config.yaml
tokenizer: "char"
encoder_widths: [80, 160, 320]
text_encoder_qk_norm: false
text_encoder_layer_scale_init: 1.0
adamw_lr_other_params: 0.0021
Rows from block 12 of the audio encoder of a small contrastive audio-text model, named by matrix and row number. Rows with one number belong to one neuron. Each number is 50 + 10 x the weight over its row's rms, rounded and kept within 0 to 99. All counts start at 0. After the name is the row's rms in percent of the matrix's.
After each neuron's rows are labels from the 100 clips, of 14848, where the neuron reaches its highest value: "responds to" is what is common among them. Only what is clearly more common there than usual is listed. The data: notes from a synthesiser with random patches. In brackets: how many of the 100, against the usual share in percent.
# fc1: MLP up (encoder.blocks.12.mlp.fc1.weight, 1920x320), inputs 216-269
# fc2: MLP down (encoder.blocks.12.mlp.fc2.weight, 320x1920, transposed), outputs 216-269

fc1.1 099:57 56 35 39 66 50 68 50 48 43 31 53 63 58 40 60 49 65 41 55 44 51 64 53 60 57 33 52 51 52 41 48 67 45 38 50 54 65 41 44 36 68 81 43 34 50 46 39 48 44 53 46 43 48
fc2.1 098:66 63 50 70 58 31 58 56 50 52 55 53 51 54 31 44 40 64 47 65 56 51 42 70 65 50 47 54 46 56 45 46 45 47 44 58 52 54 35 37 50 46 50 53 58 45 49 51 30 45 41 43 39 40
responds to: low-pass (73 vs 20.2); noise (61 vs 10.5); oscillator: hard sync (39 vs 10.1)

fc1.414 099:43 58 47 42 54 54 46 42 40 64 57 62 54 69 40 44 35 49 63 57 61 46 37 49 40 48 56 48 37 31 47 46 56 62 49 62 56 39 38 60 48 41 65 76 56 42 45 56 56 43 55 58 54 51
fc2.414 090:55 58 22 33 50 52 68 46 47 56 50 65 31 44 29 48 48 62 58 57 46 51 42 46 47 40 35 46 53 63 47 44 57 40 52 43 46 48 38 50 48 48 62 41 58 60 51 50 46 58 63 52 46 50
responds to: echo (100 vs 24.6); swell (97 vs 24.6)

fc1.253 108:67 27 47 51 51 58 34 48 50 38 47 62 64 50 67 33 61 30 46 55 35 40 56 44 54 47 34 51 42 37 26 53 49 54 63 55 41 63 49 55 51 71 61 58 55 42 51 38 54 47 61 38 48 53
fc2.253 103:64 48 54 52 35 51 61 43 57 40 60 61 47 62 56 39 28 29 36 38 55 55 49 40 32 34 61 36 49 39 38 65 40 40 49 40 33 54 37 49 32 66 52 53 67 51 59 55 37 62 31 50 53 49
responds to: low-pass (88 vs 20.2); filter motion: fixed filter (62 vs 20.7); narrow pulse (40 vs 9.9)

fc1.104 076:47 64 57 50 66 66 52 22 46 58 42 45 58 71 53 35 43 53 54 42 49 40 56 49 44 68 53 72 53 60 63 18 52 49 38 43 55 67 45 60 44 47 60 49 54 51 55 50 23 60 39 46 53 40
fc2.104 069:66 48 40 47 60 75 68 45 63 48 34 31 35 51 48 41 49 77 62 65 38 46 34 62 51 52 46 67 44 54 54 59 44 51 53 53 40 56 45 80 49 51 42 49 52 61 49 26 52 37 36 59 65 36
responds to: text has "register" (100 vs 22.4); text has "bass" (100 vs 22.4); hard sync (76 vs 10.1)

fc1.135 085:56 47 65 54 43 31 58 47 47 44 48 61 52 64 46 55 53 47 47 44 55 64 55 49 58 42 68 51 48 52 54 79 47 43 51 61 39 55 34 45 38 42 39 38 47 28 41 61 61 47 53 54 64 49
fc2.135 079:49 40 57 50 45 50 29 44 40 39 46 42 71 42 51 55 56 62 48 53 72 65 40 39 56 48 52 50 43 53 46 58 45 46 42 49 51 73 47 48 52 28 43 55 49 49 49 30 64 43 63 46 59 41
responds to: text has "register" (62 vs 22.4); text has "bass" (62 vs 22.4); inharmonic FM (49 vs 9.9)

fc1.246 142:71 51 73 51 60 43 47 48 39 60 48 52 54 50 44 61 62 42 51 41 43 49 31 58 61 55 36 58 60 33 52 46 48 60 39 62 52 57 60 51 54 48 52 63 41 31 53 17 47 70 57 50 17 59
fc2.246 156:65 55 57 39 35 39 43 46 52 36 43 56 57 48 48 59 35 54 49 46 61 69 39 53 50 48 54 50 55 64 50 56 67 51 54 43 49 55 42 58 32 42 48 57 43 35 67 30 48 39 58 49 45 49
responds to: low-pass (57 vs 20.2); triangle (31 vs 10)

fc1.14 110:57 28 38 40 33 57 38 39 42 48 56 50 33 43 65 46 52 53 60 50 60 65 34 58 47 65 37 45 40 69 56 45 46 41 43 61 36 46 49 34 57 38 55 52 54 35 50 59 63 42 46 48 37 51
fc2.14 097:46 48 41 56 55 55 43 30 65 52 41 56 57 33 52 50 54 43 55 56 74 40 45 53 51 51 51 46 58 53 47 58 43 37 69 49 68 63 34 32 51 56 25 50 54 51 65 53 40 48 47 36 52 50
responds to: ring modulation (76 vs 10.1); no filter (44 vs 19.7)

fc1.360 069:60 60 45 56 38 66 64 44 49 51 58 44 54 64 42 54 46 44 40 51 53 55 48 40 44 56 50 58 45 36 51 55 49 39 37 44 43 46 69 48 65 53 45 56 37 61 62 39 58 50 51 55 46 64
fc2.360 066:53 61 66 33 57 54 37 38 61 40 39 30 46 47 36 49 53 46 54 50 44 51 52 34 42 51 43 49 38 70 47 52 53 51 49 46 47 48 64 44 39 67 51 50 51 54 57 41 50 48 40 49 54 60
responds to: triangle (63 vs 10); low-pass (45 vs 20.2)

fc1.733 093:52 51 37 43 45 55 45 33 52 53 63 43 48 56 57 32 59 41 56 53 55 53 49 40 59 45 49 49 42 48 62 57 41 41 37 44 47 72 42 64 45 53 38 61 59 46 46 33 64 59 49 52 20 53
fc2.733 088:49 63 66 46 40 60 49 56 67 70 57 38 38 38 40 48 56 53 70 51 58 46 49 53 43 65 65 49 28 32 63 32 47 39 58 43 55 54 61 34 35 54 53 59 43 41 60 43 32 46 42 57 62 36
responds to: low-pass (71 vs 20.2); triangle (63 vs 10); filter motion: filter wobble (59 vs 19.5)

fc1.230 098:76 45 43 51 59 54 60 34 45 49 14 42 40 40 56 49 43 64 39 54 41 46 37 55 41 67 41 56 56 49 49 51 50 66 75 41 43 42 56 73 42 34 51 49 64 52 62 42 43 38 46 49 61 59
fc2.230 091:35 53 57 58 44 53 47 46 34 56 57 58 48 51 41 70 39 36 44 53 62 55 49 54 65 54 55 56 48 44 62 63 38 60 30 68 39 50 52 34 49 40 38 59 63 50 64 37 65 49 53 55 43 46
responds to: text has "register" (99 vs 22.4); text has "bass" (99 vs 22.4); detuned saws (98 vs 9.9)

fc1.725 156:46 50 32 49 47 60 59 61 45 50 58 38 65 48 44 54 35 40 47 65 43 45 38 52 54 52 51 63 43 40 57 40 56 38 69 62 35 40 36 43 52 59 45 48 52 55 48 61 52 30 41 54 32 41
fc2.725 153:58 67 34 52 67 60 54 69 46 37 47 50 34 40 64 43 40 60 66 51 53 60 31 56 61 49 56 43 47 40 53 51 55 46 51 43 41 46 54 44 39 46 47 54 55 40 47 55 54 40 59 39 57 40
responds to: noise (100 vs 10.5); band-pass (76 vs 19.6); filter motion: fixed filter (55 vs 20.7)

fc1.644 090:63 39 71 40 60 51 53 40 39 57 63 44 64 55 56 53 58 41 63 53 49 64 50 40 50 53 54 74 38 40 65 58 50 42 46 50 42 67 56 46 47 37 61 49 60 52 40 55 70 53 56 57 30 59
fc2.644 091:60 62 53 37 42 61 48 50 55 51 41 55 48 47 53 60 37 54 67 41 59 65 30 61 46 36 44 35 42 59 49 47 39 54 62 62 38 52 61 46 48 45 50 72 62 47 41 62 47 34 60 43 53 34
responds to: low-pass (93 vs 20.2); triangle (70 vs 10)

fc1.689 081:46 50 61 39 50 54 42 56 52 56 55 51 60 59 59 54 44 44 45 55 48 49 64 55 52 52 51 46 51 54 69 54 41 61 39 69 37 52 42 56 43 59 52 69 34 55 52 69 32 44 35 49 37 40
fc2.689 080:50 53 71 59 35 60 49 44 55 35 44 46 61 77 57 73 41 44 50 64 65 34 45 49 45 60 52 65 45 50 45 63 48 47 37 49 47 46 32 65 51 44 48 47 46 47 45 58 65 55 62 39 53 53
responds to: ring modulation (35 vs 10.1)

fc1.186 073:55 37 51 49 56 65 53 60 36 57 56 33 52 49 44 60 36 60 56 44 46 47 44 47 54 50 60 56 53 43 60 61 54 48 48 36 64 44 47 38 37 64 34 35 47 44 55 43 47 44 57 50 52 47
fc2.186 067:49 61 50 32 48 51 57 32 52 50 52 45 56 36 49 45 42 59 52 48 51 63 59 48 43 68 66 49 49 57 57 58 39 65 28 37 56 48 48 44 50 44 63 61 56 50 28 49 55 37 70 52 44 41
responds to: resonance (74 vs 15.7); low-pass (69 vs 20.2); filter opening (67 vs 19.9)

fc1.445 072:66 46 52 55 68 47 38 36 45 50 30 43 39 44 42 55 46 54 60 56 38 57 45 49 43 56 44 48 37 43 44 68 32 53 81 33 50 56 37 53 48 51 57 56 61 47 32 43 50 46 40 46 50 46
fc2.445 068:42 52 49 57 64 66 62 56 52 54 55 66 53 49 43 52 49 33 45 50 58 50 37 47 39 58 58 67 47 39 46 69 61 51 50 53 26 39 53 57 46 58 51 59 66 40 36 50 64 56 55 50 51 44
responds to: text has "register" (100 vs 22.4); text has "bass" (100 vs 22.4); hard sync (98 vs 10.1)

fc1.609 143:61 59 61 39 57 46 49 38 49 59 43 61 54 48 55 37 59 42 45 72 53 65 56 60 41 58 45 52 59 46 46 52 35 43 58 46 55 58 40 30 52 48 36 52 42 37 57 45 46 52 57 31 31 39
fc2.609 132:51 35 50 75 50 41 44 66 44 70 48 36 40 59 46 33 45 54 44 54 55 62 47 51 47 41 68 32 46 46 55 40 55 50 55 45 53 46 58 48 41 44 51 62 43 50 71 40 46 51 40 61 72 58
responds to: no filter (99 vs 19.7); triangle (68 vs 10)

fc1.760 116:33 62 39 50 53 61 51 39 51 65 49 25 48 59 56 38 38 45 62 61 46 45 48 54 50 45 46 36 31 55 36 43 64 61 43 53 51 53 64 42 50 59 52 48 47 37 60 63 46 56 49 44 42 63
fc2.760 103:45 48 44 57 53 48 53 44 65 46 35 59 58 41 46 67 57 47 56 55 60 67 55 48 50 61 75 50 57 51 60 37 52 27 38 41 37 51 41 61 50 58 59 42 57 31 51 66 58 50 41 50 72 29
responds to: filter opening (100 vs 19.9); pluck (61 vs 25.3); oscillator: saw (32 vs 9.8)

fc1.676 144:54 61 55 41 24 70 44 60 44 45 70 46 54 51 32 58 47 53 56 49 48 53 45 51 51 57 55 58 43 46 49 32 67 45 49 35 43 51 52 49 41 48 48 40 50 42 43 65 41 51 49 31 59 80
fc2.676 138:45 68 55 59 24 52 54 60 59 50 54 57 32 45 54 36 66 52 36 55 49 53 52 61 60 75 62 31 64 57 69 48 39 39 44 48 52 51 58 30 51 60 62 49 36 42 57 53 26 29 46 45 39 43
responds to: low-pass (56 vs 20.2); noise (36 vs 10.5); oscillator: harmonic FM (34 vs 9.8)

fc1.306 088:63 36 71 56 54 58 63 66 40 57 48 57 41 65 48 50 36 54 55 58 42 44 52 63 46 43 65 55 46 48 56 46 36 53 54 47 35 49 46 47 50 52 62 46 49 50 63 51 46 56 57 45 53 32
fc2.306 091:60 40 56 47 32 46 60 49 41 61 50 45 34 47 29 50 36 43 45 58 64 33 62 60 44 53 38 53 50 60 62 36 29 43 46 57 65 47 45 41 46 57 69 58 51 43 54 45 41 66 54 50 68 45
responds to: detuned saws (100 vs 9.9)

fc1.524 087:42 51 57 63 58 59 40 56 42 36 62 36 83 53 67 61 32 59 49 53 50 49 49 56 53 37 44 38 34 76 62 37 51 53 58 35 60 48 33 52 58 50 45 56 54 45 40 51 58 61 40 45 46 50
fc2.524 085:48 42 44 55 54 49 74 45 60 41 47 69 62 78 42 72 49 59 39 32 52 57 56 25 42 59 64 43 56 28 43 44 46 64 38 43 50 63 65 52 57 45 46 40 48 45 58 70 48 46 45 41 45 50
responds to: ring modulation (100 vs 10.1)

fc1.665 084:58 49 51 45 50 59 54 50 55 34 43 48 41 38 47 49 71 59 45 42 61 62 51 47 62 55 62 49 53 38 60 66 53 60 47 53 33 54 45 41 45 43 49 59 57 60 52 55 55 44 51 50 35 61
fc2.665 088:44 54 49 62 54 56 38 62 52 48 56 70 40 62 47 49 72 72 62 34 56 42 56 35 48 45 42 55 39 43 56 54 55 49 52 53 43 53 46 42 49 57 51 44 46 50 56 39 45 48 52 48 39 60
responds to: triangle (99 vs 10); no filter (90 vs 19.7)

fc1.659 090:44 18 59 49 56 43 41 48 44 24 60 46 64 57 48 53 48 48 33 40 50 63 52 53 36 54 58 38 34 44 55 43 63 44 29 57 51 62 52 75 58 57 47 49 51 40 51 69 52 31 39 49 50 45
fc2.659 090:70 58 50 53 72 60 44 71 43 64 50 31 54 61 61 57 47 43 46 49 36 58 30 61 44 50 58 50 49 57 45 71 48 62 55 56 63 44 49 40 50 50 43 59 72 40 48 60 60 46 61 48 54 67
responds to: text has "register" (69 vs 22.4); text has "bass" (69 vs 22.4); ring modulation (67 vs 10.1)

fc1.234 067:45 61 60 55 50 68 61 63 55 59 53 45 43 44 56 57 52 47 46 52 45 51 55 54 65 53 46 51 38 53 65 45 56 66 67 60 23 58 58 29 68 46 48 52 70 58 33 47 34 48 52 50 38 48
fc2.234 070:55 56 56 37 84 65 50 55 49 49 51 59 52 46 61 43 40 57 57 63 62 48 57 34 49 72 47 52 45 76 65 47 62 43 40 53 55 44 41 40 49 42 42 36 53 64 63 38 49 62 46 42 38 54
responds to: ring modulation (58 vs 10.1)

fc1.535 085:44 41 58 45 50 43 44 39 35 70 55 68 51 44 46 52 43 54 45 66 46 40 49 48 45 36 47 54 63 32 55 68 30 63 67 54 27 65 65 44 32 46 62 62 39 50 36 51 58 62 44 48 58 39
fc2.535 096:49 52 36 59 63 48 50 52 65 54 49 42 34 53 28 61 33 53 48 45 53 70 55 50 56 46 27 53 59 56 53 59 37 51 31 53 57 45 33 32 45 55 46 42 48 53 54 55 61 63 48 54 48 35
responds to: detuned saws (83 vs 9.9); tremolo (52 vs 24.8); filter: no filter (40 vs 19.7)

fc1.336 107:58 68 43 51 76 57 40 55 55 51 36 55 69 54 25 59 44 59 44 49 56 47 48 68 66 51 59 45 58 53 57 30 48 43 42 37 61 50 33 63 53 52 53 45 42 41 55 51 40 48 49 44 37 31
fc2.336 112:55 43 44 37 47 49 50 59 65 65 46 49 54 52 51 60 36 57 46 44 40 58 56 38 57 51 62 56 26 42 51 55 44 60 49 56 33 43 55 55 57 36 48 49 44 51 52 45 65 50 62 59 44 30
responds to: detuned saws (67 vs 9.9); filter wobble (62 vs 19.5)

fc1.84 105:64 37 53 44 46 58 72 19 44 35 42 38 50 48 41 49 61 42 51 43 30 55 47 32 46 54 37 52 48 48 41 65 45 44 82 48 39 46 53 55 56 40 49 43 46 44 66 37 44 52 45 41 39 40
fc2.84 104:75 59 72 60 49 49 44 54 49 63 34 50 39 50 51 48 58 47 39 56 53 60 66 64 43 51 52 59 49 34 52 60 52 54 48 58 55 43 67 40 62 45 58 48 52 42 41 42 51 55 38 43 48 61
responds to: detuned saws (100 vs 9.9); text has "register" (91 vs 22.4); text has "bass" (91 vs 22.4)

fc1.322 056:49 55 27 44 67 37 47 63 48 54 53 57 50 28 41 52 52 58 64 42 47 61 50 50 55 45 67 47 59 54 43 49 57 57 53 61 62 54 45 65 41 68 63 72 57 45 49 57 63 52 48 60 46 66
fc2.322 059:58 54 41 45 32 59 59 52 39 44 49 42 59 44 47 52 74 59 51 67 52 56 59 57 61 54 43 44 53 42 52 47 39 51 47 49 57 60 80 53 53 43 53 49 50 50 34 49 40 34 56 51 46 61
responds to: swell (100 vs 24.6); echo (100 vs 24.6); noise (26 vs 10.5)

fc1.532 084:60 55 47 53 63 69 47 66 38 55 51 34 54 52 57 49 52 48 58 51 56 49 58 53 62 56 62 46 44 41 46 55 40 60 44 51 50 43 48 52 64 48 61 53 44 34 47 50 30 48 48 44 58 53
fc2.532 097:55 57 35 46 40 64 55 46 52 61 41 49 55 37 31 52 54 47 49 49 35 63 47 51 46 58 58 58 57 53 56 52 64 39 45 45 26 42 49 66 41 51 54 38 46 47 49 50 46 50 41 47 55 57
responds to: triangle (100 vs 10); drive (100 vs 25.2)

fc1.444 075:51 48 50 48 54 42 42 36 36 64 38 40 52 66 54 27 42 50 58 70 46 59 50 77 54 58 48 54 67 52 48 69 45 43 69 41 31 58 59 58 54 62 26 54 40 55 42 60 47 40 58 46 43 45
fc2.444 082:46 47 52 47 61 59 61 47 47 55 64 51 43 50 65 39 53 39 46 62 60 51 41 44 47 53 42 44 54 50 39 41 38 68 51 41 32 53 35 41 55 50 50 61 59 52 45 70 35 40 45 47 63 17
responds to: text has "register" (83 vs 22.4); text has "bass" (83 vs 22.4); ring modulation (62 vs 10.1)

fc1.168 139:46 47 63 52 54 53 48 57 60 56 66 62 52 68 55 58 43 61 51 57 56 68 43 43 49 50 60 44 52 54 62 39 34 22 38 45 59 45 40 44 51 49 43 40 52 60 24 39 53 49 39 43 28 50
fc2.168 134:57 50 57 44 52 60 73 67 48 56 39 49 39 44 70 48 55 56 42 63 74 47 55 56 58 45 54 38 73 58 39 56 37 68 63 38 47 48 69 46 48 44 45 48 36 42 46 62 41 65 54 46 58 67
responds to: no filter (97 vs 19.7); narrow pulse (46 vs 9.9)

fc1.209 064:35 53 29 59 59 45 39 57 47 62 68 32 53 55 39 38 43 58 37 56 61 49 56 50 40 55 67 40 57 49 67 54 71 67 49 35 47 15 50 63 34 45 58 62 43 39 40 57 54 66 43 50 41 50
fc2.209 057:46 41 49 47 48 45 55 57 64 44 41 47 43 54 56 45 55 50 69 65 51 61 40 55 55 65 41 58 47 63 51 38 52 41 43 42 63 60 67 42 45 57 57 55 53 48 30 45 70 51 36 47 47 47
responds to: pluck (68 vs 25.3); echo (61 vs 24.6); low-pass (59 vs 20.2)

fc1.398 085:51 37 45 56 47 46 41 51 71 38 49 52 53 45 62 59 80 53 57 63 52 52 64 45 55 61 48 56 64 67 51 49 42 47 48 77 46 47 39 47 55 54 51 55 61 49 32 57 60 44 36 60 49 49
fc2.398 089:57 49 50 49 45 51 42 50 63 53 53 50 61 65 71 42 72 47 60 37 60 43 47 41 64 43 43 47 35 42 49 47 51 39 77 45 58 50 48 36 54 50 58 46 47 47 56 45 50 53 35 23 51 58
responds to: swell (55 vs 24.6); tremolo (52 vs 24.8); triangle (26 vs 10)

fc1.391 108:45 57 38 44 57 50 51 31 56 48 69 37 40 57 52 57 62 37 33 51 45 50 57 45 31 48 36 61 56 40 61 59 71 52 67 54 32 48 42 55 40 56 51 61 55 43 46 50 61 35 51 43 40 53
fc2.391 106:34 62 49 56 63 59 54 44 60 64 51 50 50 38 36 63 43 60 61 47 51 44 56 32 61 57 51 57 51 67 54 46 58 47 60 37 37 40 50 56 61 54 70 53 49 57 48 45 64 60 57 33 55 53
responds to: triangle (100 vs 10); notch (82 vs 20.1)

fc1.267 136:26 60 36 55 59 56 47 39 49 63 53 29 54 50 53 57 45 51 69 51 37 62 67 52 54 41 69 62 50 64 37 38 65 48 56 56 60 50 53 40 50 60 56 55 39 45 48 53 44 54 50 36 38 76
fc2.267 125:49 61 49 57 48 53 41 35 52 38 46 31 46 54 62 50 52 56 65 38 46 59 59 47 61 56 58 52 62 34 57 40 44 29 47 40 45 55 43 71 38 65 52 53 42 42 34 57 47 44 47 36 54 41
responds to: filter opening (99 vs 19.9); low-pass (66 vs 20.2)

fc1.106 133:43 53 56 36 50 44 47 46 53 49 54 43 45 56 55 37 57 59 42 50 50 56 50 65 40 40 30 52 55 42 38 59 46 44 43 49 47 39 47 70 65 54 47 45 36 27 46 57 47 49 49 52 48 68
fc2.106 128:30 38 64 41 47 34 54 54 56 62 51 47 53 43 45 47 47 50 44 54 47 47 64 55 49 49 38 58 42 50 50 50 36 44 45 63 55 34 52 33 48 45 35 52 36 47 53 61 25 53 55 35 53 38
responds to: detuned saws (78 vs 9.9); tremolo (67 vs 24.8); filter: no filter (50 vs 19.7)

fc1.351 074:43 68 52 29 56 83 53 42 35 40 38 44 55 41 55 38 52 57 48 44 39 46 51 31 56 55 51 58 41 35 38 51 44 67 53 49 38 29 42 32 57 70 43 55 59 61 58 55 41 35 47 55 31 59
fc2.351 077:56 52 57 44 47 63 53 60 36 46 44 43 40 42 43 57 49 57 49 53 57 43 70 44 48 60 46 48 50 44 32 36 37 22 58 50 58 47 48 53 35 51 52 57 53 61 52 36 61 41 51 51 60 73
responds to: triangle (88 vs 10); no filter (54 vs 19.7)

fc1.526 059:58 69 65 70 40 45 71 56 58 51 58 45 48 50 41 53 40 61 49 48 40 47 68 61 52 30 51 47 53 56 87 57 46 44 59 49 46 54 31 44 47 52 43 46 51 50 55 42 45 69 48 55 48 53
fc2.526 060:42 53 50 51 45 61 46 50 42 42 31 50 39 62 37 51 41 44 47 61 48 55 38 58 53 50 58 63 39 39 78 68 31 70 55 53 53 47 47 41 57 50 56 63 49 60 59 49 54 62 51 55 47 63
responds to: detuned saws (95 vs 9.9); low-pass (57 vs 20.2)

fc1.71 063:65 43 56 40 37 49 46 59 51 42 77 61 38 32 51 72 51 54 43 54 48 38 60 52 61 37 52 55 61 48 50 63 47 49 52 44 52 50 40 34 46 46 67 39 50 55 52 46 52 28 52 39 53 45
fc2.71 064:64 47 52 51 55 73 52 46 58 56 53 56 47 54 78 18 52 48 57 26 44 64 53 47 68 41 49 55 56 40 47 44 62 31 46 57 55 61 43 54 46 62 44 52 41 52 50 43 36 54 53 29 60 39
responds to: triangle (97 vs 10); notch (65 vs 20.1); filter closing (41 vs 20.3)

fc1.446 053:55 44 57 30 48 47 61 43 56 61 33 52 45 51 60 41 38 50 54 64 69 54 49 58 60 54 45 45 64 53 38 53 34 41 31 44 53 64 35 54 36 66 54 56 49 45 57 50 44 64 58 60 46 41
fc2.446 055:42 50 46 63 59 53 44 54 45 61 46 47 39 57 56 43 45 43 67 59 37 76 54 42 65 35 56 56 49 43 54 70 27 55 53 49 54 41 55 33 43 50 44 55 43 54 47 35 67 42 63 37 48 46
responds to: resonance (63 vs 15.7); filter motion: fixed filter (61 vs 20.7); low-pass (49 vs 20.2)

fc1.396 077:64 48 42 63 58 64 49 40 42 37 72 40 36 59 62 39 47 42 61 41 65 59 60 54 55 58 26 53 43 51 44 52 56 71 48 42 58 39 56 60 54 53 50 54 36 57 59 59 46 59 39 45 47 63
fc2.396 075:40 52 39 65 50 60 48 52 60 64 52 60 35 51 47 54 34 55 57 43 51 68 52 64 51 48 54 44 62 34 55 67 45 51 42 50 28 63 46 51 53 40 53 37 56 56 51 55 40 55 40 61 50 46
responds to: text has "register" (74 vs 22.4); text has "bass" (74 vs 22.4); detuned saws (73 vs 9.9)

fc1.88 094:40 35 61 51 60 47 49 65 49 49 29 37 64 44 38 53 56 74 43 60 66 63 46 50 41 58 62 57 46 51 52 45 51 57 61 49 49 52 52 48 40 45 58 37 71 57 32 38 24 45 41 57 43 47
fc2.88 092:49 52 54 38 59 56 42 48 63 49 52 58 51 44 59 39 55 58 45 57 52 59 56 55 47 50 43 68 46 60 59 56 52 46 45 22 44 40 54 30 48 55 36 48 46 49 53 53 75 45 64 54 43 40
responds to: resonance (81 vs 15.7); filter opening (60 vs 19.9); band-pass (57 vs 19.6)

fc1.661 073:69 59 38 47 45 56 58 48 44 45 39 44 51 54 51 67 55 45 42 50 59 44 60 68 43 39 39 43 64 51 55 53 45 42 67 55 54 48 48 43 30 53 56 62 49 59 51 47 52 56 36 55 41 57
fc2.661 080:62 52 51 63 48 44 54 51 40 54 61 51 56 48 49 49 43 43 47 28 62 55 47 43 49 40 53 64 44 64 36 44 42 48 79 36 44 49 52 36 59 48 34 43 64 61 55 59 56 50 57 41 47 42
responds to: pluck (77 vs 25.3); filter wobble (48 vs 19.5)

fc1.227 143:62 48 63 50 52 38 62 61 51 41 49 40 49 47 39 51 43 45 48 56 27 59 55 44 50 62 41 53 54 23 52 66 51 56 45 38 35 46 37 45 51 45 43 61 62 31 46 38 52 45 51 44 49 57
fc2.227 142:60 62 41 47 29 61 39 45 53 49 62 55 50 60 37 60 48 42 48 40 66 35 45 35 56 65 43 25 52 28 46 43 60 56 47 65 52 58 43 48 43 57 49 47 60 45 50 52 62 63 49 54 44 62
responds to: low-pass (84 vs 20.2); ring modulation (41 vs 10.1)

fc1.96 058:53 40 52 43 49 60 32 63 58 54 45 50 62 36 53 37 27 60 46 56 49 45 47 50 42 46 37 38 37 41 46 57 44 60 47 60 67 65 40 46 41 38 45 45 43 54 50 46 40 47 59 67 26 57
fc2.96 065:39 52 64 47 41 44 56 57 60 39 50 63 48 38 44 50 61 28 63 60 53 34 55 40 34 66 56 57 56 41 54 42 58 32 45 72 64 35 59 51 46 52 54 57 38 53 60 45 59 53 36 55 71 49
responds to: pluck (59 vs 25.3); triangle (48 vs 10)

fc1.249 072:61 46 30 54 56 36 54 60 62 59 36 33 65 70 65 43 44 59 52 45 57 60 53 52 51 54 45 50 46 49 53 37 41 46 40 54 46 54 46 52 23 47 48 33 44 52 51 60 46 52 53 44 54 33
fc2.249 074:45 55 65 42 42 48 48 52 43 57 52 45 60 38 53 58 45 50 76 73 55 54 44 56 52 46 33 37 53 40 50 48 52 67 55 40 42 34 48 36 52 48 50 32 46 61 57 45 50 59 52 42 45 31
responds to: pluck (100 vs 25.3); echo (99 vs 24.6)

fc1.573 091:76 45 46 41 38 42 58 41 56 46 49 56 41 47 51 69 46 35 51 69 47 53 48 49 59 23 49 44 57 45 46 47 57 59 37 25 43 51 42 46 62 55 42 36 62 43 45 56 48 33 54 24 49 39
fc2.573 089:52 30 44 51 57 44 50 59 49 44 64 51 46 48 67 62 48 29 49 57 47 53 47 84 50 54 48 57 52 50 58 49 62 55 59 48 33 48 53 45 58 57 43 54 53 53 61 36 46 63 82 60 56 45
responds to: noise (96 vs 10.5); no filter (66 vs 19.7)

fc1.720 091:35 49 18 37 41 47 53 46 44 64 59 52 43 54 46 54 64 38 40 53 49 59 37 46 31 50 39 57 56 45 76 60 59 53 58 82 66 63 46 60 50 58 58 57 40 60 40 34 53 44 45 63 63 46
fc2.720 094:53 52 61 52 45 49 47 61 50 42 43 45 31 51 55 55 62 44 47 46 61 35 22 34 39 52 51 38 53 62 39 45 60 60 77 49 46 60 54 26 50 56 55 41 44 52 51 52 63 29 38 59 45 66
responds to: noise (86 vs 10.5); band-pass (86 vs 19.6)

fc1.328 108:55 41 58 45 37 54 63 38 43 48 53 62 66 58 50 51 44 36 48 39 26 52 49 52 43 62 44 59 39 46 44 64 40 50 45 54 53 55 33 63 55 61 62 56 44 76 56 58 66 39 46 59 44 43
fc2.328 114:56 48 48 64 50 48 36 56 49 58 55 38 56 40 34 38 62 47 45 48 57 24 53 43 52 32 55 59 38 64 60 41 61 44 50 57 49 63 58 58 44 48 46 56 50 54 62 34 64 57 49 44 60 50
responds to: resonance (87 vs 15.7); low-pass (74 vs 20.2); triangle (37 vs 10)

fc1.441 119:50 34 55 48 41 74 41 68 43 32 64 51 45 42 60 59 62 45 42 45 28 49 59 40 42 48 56 57 53 48 61 62 49 56 45 53 43 70 51 30 45 42 57 66 57 54 53 39 56 14 62 51 55 61
fc2.441 120:49 53 47 55 51 48 31 60 34 43 66 52 65 41 49 52 64 47 53 60 41 42 51 40 52 51 36 46 50 42 27 56 50 54 51 47 40 55 48 66 40 61 48 45 51 64 37 54 53 61 46 52 52 47
responds to: triangle (50 vs 10); inharmonic FM (36 vs 9.9)

fc1.310 146:58 51 48 58 45 51 49 34 65 48 46 48 32 75 48 47 55 55 48 49 37 51 39 47 51 48 52 56 37 65 49 41 44 43 58 63 48 56 61 52 54 45 43 35 54 46 62 53 52 52 28 53 48 41
fc2.310 133:67 56 35 42 53 68 49 70 52 45 48 62 54 65 42 43 33 61 68 49 47 59 51 50 57 33 39 42 54 57 50 58 46 51 40 73 39 50 56 54 44 35 46 53 34 46 50 53 69 52 47 49 36 65
responds to: echo (99 vs 24.6); pluck (90 vs 25.3)

fc1.700 112:50 34 43 48 42 40 41 69 50 76 47 49 34 54 55 51 43 51 45 60 35 57 46 57 51 56 53 48 54 47 54 62 47 57 41 76 59 36 51 43 63 63 46 53 54 45 50 47 66 44 45 52 37 46
fc2.700 114:37 43 43 39 39 42 62 61 31 20 50 51 30 52 52 60 56 56 58 54 49 66 35 43 45 54 43 52 58 58 57 47 46 44 41 42 37 58 63 49 52 57 58 47 45 60 43 61 48 51 49 37 39 43
responds to: resonance (99 vs 15.7); high-pass (79 vs 20.5); filter motion: fixed filter (60 vs 20.7)

fc1.152 083:52 55 32 53 50 61 64 43 35 35 65 37 56 47 52 42 38 27 42 47 39 64 43 65 56 52 55 51 41 50 56 51 60 53 67 50 55 56 39 62 72 51 55 41 46 34 60 71 33 55 51 34 39 54
fc2.152 078:44 63 45 57 44 70 53 67 44 53 40 56 34 53 43 48 49 55 51 49 49 54 47 55 44 54 55 43 71 70 40 46 48 39 44 41 36 47 51 45 44 65 55 54 52 37 50 49 53 33 61 51 48 37
responds to: noise (100 vs 10.5); band-pass (84 vs 19.6)